config = dict(
    rotation_deg=10,
    color_jitter=0.2,
    encoder_norm='batchnorm',
    text_encoder_layers=10,
    text_encoder_norm_position='pre',
    text_encoder_activation='gelu',
    text_encoder_mlp_ratio=4,
    text_encoder_bias='all',
    text_encoder_qk_norm=False,
    text_encoder_positions='sincos',
    shampoo_beta=0.95,
    batch_size=512,
    epochs=93.2,
    decay_fraction=0.2,
    final_lr_fraction=0.05,
)
Rows from block 5 of the image encoder of a small contrastive image-text model, named by matrix and row number. Each number is 128 + 32 x the weight over its row's rms, rounded and kept within 0 to 255. All counts start at 0. Numbers have three digits each.
After each channel's rows are labels from the 100 images, of 14848, where the channel reaches its highest value: "peak at" is the part of the image that holds the peak. Only what is clearly more common there than usual is listed. The data: rendered rooms with furniture. In brackets: how many of the 100, against the usual share in percent.
# pw: pointwise conv (encoder.blocks.5.pw.weight, 384x384x1x1), inputs 0-76

pw.187:086135155098060164191113114148124152085163112112152138086097095099097142136128126137166096135045139129175129082126094113153137125149118091142132121122162120236085138120108151094118152102097167086160138113171122164148102144182117114
peak at: top centre (74 vs 11.1)

pw.5:103144097088112112150161125171101122135104078127101122107124150116163101127167173109092143130146132144129105180127065123103074144190122134105139144152150129124117101137070099144079134184171104109144103149115168175108148115123122148
peak at: top left (61 vs 11.1)

pw.347:143154130148130134128100098119153108148091092133095146143084140132088085167110158139123255136105140098098123098152095130111158132112139135133117174124094161119138212103111179159193097140093117180113118189136137112149160074205103090
peak at: top centre (37 vs 11.1); top left (33 vs 11.1)

pw.31:223108095158154154144186121140093147163115198140056137109165171158157162103188137148107150115146182140133100131125175174114181160081126120144148096141128085103136024125155117084197083179138176104153084183144156110143108159118145129
peak at: middle right (42 vs 11.1); middle left (31 vs 11.1)

pw.162:102077065113132112146104084176140119119122118104074132091100126109145183152099097124124158114149073108151121107097192176116091201079129117143105142124175070089175100112162123155133133144183150097137140124163090129099115130164118061
peak at: bottom left (41 vs 11.1); bottom right (30 vs 11.1)

pw.65:096101157217176145145132124128134155177113143131139126123179119092206134159128116195118167131091184115082098160143092215058120075128137138167166156181158105159107160103128128136078128137098094209094193138118098054074094099155117135
peak at: bottom right (32 vs 11.1); bottom left (30 vs 11.1)

pw.64:124133138191180132112116197164076192090115121162086126117171114169123114061150128159103126139170137102104145178152178077127114112117035053137133164126127105104140100106127092131129081099153138157129129156083108113067160113137067109
peak at: top centre (36 vs 11.1); centre (35 vs 11.1)

pw.344:125108153076145109129168091091105102104119093107137154137127107066069186166148116141123194125045090113095095128160095108103093094122101090155111116113166099090117141101141255163147091085094143106128186159133091154124169164153139121
peak at: top right (62 vs 11.1); top left (35 vs 11.1)

pw.94:119107137148063054114108099146098158103134129196186139085148180150123118083187157131123128099188152112051114155096170079088122115250078149163114151120164146121164144152128098100096116113168122174147130161081157149170119106161071073
peak at: middle left (35 vs 11.1); centre (34 vs 11.1)

pw.254:121186082112127087086094094122146119149169181114238128163254131100104175090153148099118147130165133188041098148208116148119162180114105088125107034102164079152110129158082040104081142142149153092093135120185110126149136130148057146
peak at: top right (58 vs 11.1); top left (42 vs 11.1)

pw.72:107131081121144134086109143146187074124104154135113211164130123190147073145115184145067142171139132110110105174169117049126113137096150157134185083089122097138143116113132142122102089120106169112102183145105086106122100159135069101
peak at: top right (39 vs 11.1)

pw.24:107154165149111112168169144120143154131094129127128096160069129126116157084156130130089151141202127152112109080109148153074109150156092146155129131127127095136107176130167120104140117135178122121131144161160084149176134116128096193
peak at: centre (43 vs 11.1)

pw.102:113115090088048148148175131140171170111096129127123129078135107129124155126149100160106143136150145126053117172097105088118066105106076109091078172108182105098164155147111090156201084127185171124112120128143121130156180115110124191
peak at: bottom right (30 vs 11.1)

pw.359:127176118136107143099095143128095100183112170107132141199137099110125118051065101153106096115067160111158099109137087219181113123139119119150100100148150141140135076121123097115127178152083100101122129156101081123179176154152105132
peak at: bottom left (28 vs 11.1)

pw.95:117119139128141136144119191128076159158138109100150120140147157142156132114104150059105115148153139149078131150096130156142084185132125129081152115123131144167148145119121121133126074130122145118148172048092144174177176082116105179
peak at: top centre (28 vs 11.1)

pw.229:152108067108089137121112104163133153115075146116138084176076172202198126105086138140111121114129164106136096090106116141112123156143114108128148139099134125129083145125097042073165195113157050170112152094155179147114134097120067088
peak at: middle left (28 vs 11.1)

pw.247:112173068127076109062160089095131128185099212117148122171138137147123138128142099167141098105152097182139135160077116075104179121192144132105164165105129105086128081146096148125171123157106119182136128163124114054127135106100106090
peak at: top right (48 vs 11.1)

pw.220:157130178143144148142107085154181040159147144192159084138115109128079131098091117072138106181119135160125140079183073117175104127095111080149070148143110138112096124184136113153114118123063170093140097107110122133102095175150103148
peak at: bottom centre (34 vs 11.1)

pw.251:105119105141087123143125155120107187114116102130111086099105118089142105115135082095177161146186161145132150127108095133113179176128107118131151122087175121119139131141106136170196132097156109085061133130147161135050089108143119121
peak at: top right (51 vs 11.1)

pw.35:106148127169014095147126075117099184111140090105171062138070139184119144109117150105134115196151115145118152102163114109129122127166132130065123136111083160106114067162167077136145080122113137111130116104155094148109165115171122194
peak at: bottom right (32 vs 11.1)

pw.334:158071112129125118103110121144193189131071133116124130090150183137149119059173144126119138084099131140063159156204141120110104105086087117119136133176144124105161167091162134135122118107128149189097160161136114193147124105145134114
peak at: top centre (54 vs 11.1)

pw.56:142084138138141157138085100177224066173135167135107156169170105146114122142137126193068105032172139143143093128121171191128107124109093141128159105161095147133107149129120101074154105132150170227131156177116112117120116093092072137
peak at: bottom centre (66 vs 11.1)

pw.51:138134110119139099148154118098200128109113182067156150138133141174121125106132130168127123123062132108140123099181127088111159104126131123110144105117060145164129113160143112150192112127156197161159106123124134146135132198118181175
peak at: top left (30 vs 11.1)

pw.313:146105068101102191143113223119089166098132145072099178115104130092174184120106154103140069145126144123130170131163160134079111112095134123137153177178110187172137155068154142210181185143075154119183168127134154140113124166179113139
peak at: top centre (62 vs 11.1)

pw.6:134143091168117089133111106145081152174141126155111098140109138133113096140118110133142147108154139113165126167119163111109119138088118135115172175111108124083146167135112170207101110156131181197111122135139115141149151118144092104
peak at: middle left (38 vs 11.1); middle right (30 vs 11.1)

pw.358:101161190121091163129153095166140121118136103121110133124144153128142136150101171215153124103201123134098122140095121127054112204093122133198139162134144187136099086087130085143112140134131218121133081130130100101149150093102072078
peak at: middle right (34 vs 11.1); middle left (34 vs 11.1)

pw.245:175105128060223143137125110149169133073142193089101085120139081117159094154170131177064111098107101130085114151092119132068124119103142147110119085120095111157135183165115141166139110134140083190197117149139090181113105102083183070
peak at: middle left (39 vs 11.1); middle right (29 vs 11.1)

pw.20:144111105100095098137127161053172146127119119100121160086128099160112137077147080129122217100056099144120143152127126112076128116097159120105123120180111044106153155104123146179126157118118114180112121083105091168100165138099193158
peak at: bottom right (36 vs 11.1); bottom centre (30 vs 11.1)

pw.73:152190052176139119142114106110122170143137138119104117112126062119157113140086124165137111181125131089099108118083106127105153088054147068127101102144121110104146113093129130105130159128158151065119159090130085142121143055114109080
peak at: bottom right (42 vs 11.1); bottom left (36 vs 11.1)

pw.200:147123222161070136076167141165175088135136106148145149114123153081150164138086113141148096174152134145081113232123121133164133122106190104110125141111059157097121205154148114076134188122133122131162130167080092066113100138128103104
peak at: centre (30 vs 11.1); middle right (29 vs 11.1)

pw.129:108166115121143118135114107128135058127080151154108174115142133160128127129176146118171141187095105128120128130082116108139113136124146097152174076093096120081130054105096178141188200140040230076121124129122149108173161170181128115
peak at: middle left (31 vs 11.1)

pw.228:108119155116143094104099150113123157066149121109112141121097097074156109074173102115102099066139126127138190100129085177070134063103098092133104093245124115078152092109105153117131123090154152121110205127168093122152166132119162165
peak at: top right (90 vs 11.1)

pw.125:134047138117105087125101105126179202109140088161099221108110175100156128161147147109133092122105147128113101116178112100137180137129122071170128120081136091107124128109121139153142161133138152080106152153129132068104159112094122070
peak at: bottom right (34 vs 11.1); bottom left (31 vs 11.1)

pw.195:130175102119144163146142141127146132081121090132089117106079140176120128136159090081103091118080167192079148157142141174151071119101156171101135127144117104155130113143091144105109144158105097164060128153098121147087164101124070140
peak at: top right (73 vs 11.1)

pw.376:137215097140129179179121139127143239164121151130084111076121096153103124119162117145145173145130116124117143119131178161151135137131165160150117066146151104132115111152114100135148168092089156144053143085142137132054157171116198114
peak at: middle right (28 vs 11.1)

pw.167:105089120158093202147119145146134169108114100122133057111110091139140130077147081192113177133131110142110116111135082128143118140083106123127104123128123112143123143134109166142119133116183137125122128082151094189123153081169083218
peak at: bottom left (42 vs 11.1)

pw.93:108134128143111111140139126144140088148145174145120074083175112148120146211103118105142181165063141142119096124132133094122124143098179137127163116101130176159134113142145112120180111142090113122127115138169128143103092146136097119
peak at: top centre (51 vs 11.1)

pw.304:156130127133134123105107162156143101106122165093114149120120117169156085065087185108124120133141098156163154143155188115141077139142098076130131137103090158129129136132117187119106190117099114136131140122124122147125109122172067133
peak at: top right (56 vs 11.1)

pw.223:094173105074096069122118104092144039040162119133144114119122120089162124132159080157086154206117134106158105171119132126127165052084116145108120131116152149093131114093097191125130140077175123215124190107097154119115125070184099145
peak at: top right (58 vs 11.1); top left (32 vs 11.1)

pw.0:146120119103097085199170100121164077154057072107081178163096145095140143095137124113191078194149135142080146086155072093093092123131131116136133134124153144117175155055115121161138188142109073137187067136142134120145131150107140108
peak at: top centre (63 vs 11.1)

pw.226:128117084148114085136175152096126145067090123088110057129105162116131153134117114144107151138126089106154119102137116121156173138140198099084139110104084174185156122148088109200121138153126150155130092074130094129103099105124152141
peak at: top centre (36 vs 11.1)

pw.84:109215148151129139099177133047174144126128091094044055113126109140158127149096127112143166125085127102168127131157159023108120109121168112086111132130098115176095163107090102157125071138127144184108120125175124066139083111131096139
peak at: bottom right (27 vs 11.1)

pw.92:085196133090104117160137067164104128110129078103105076126146045179142089111117153108121074084139083116138131122107122124113156109132161092133058108126135152139146149102130162133088139126125100120160125121113136132152178111144089181
peak at: bottom centre (45 vs 11.1); bottom left (30 vs 11.1)

pw.126:081084147123150104133164129097105106115105107091125164168145128145168088164072134142139095134095168126139181106101096141128099196113131098159171046149070241112090053147127105131185190149094142092163130157112119130108175098135118064
peak at: top centre (31 vs 11.1)

pw.230:137101101145107090125166158130163127068106155184130109127110192136093199119123127131100166137117154098158107158167135145106118135121160079130176115065107158123119166044125145139086123145122095142123140089096125123069148149147205078
peak at: top centre (47 vs 11.1); centre (27 vs 11.1)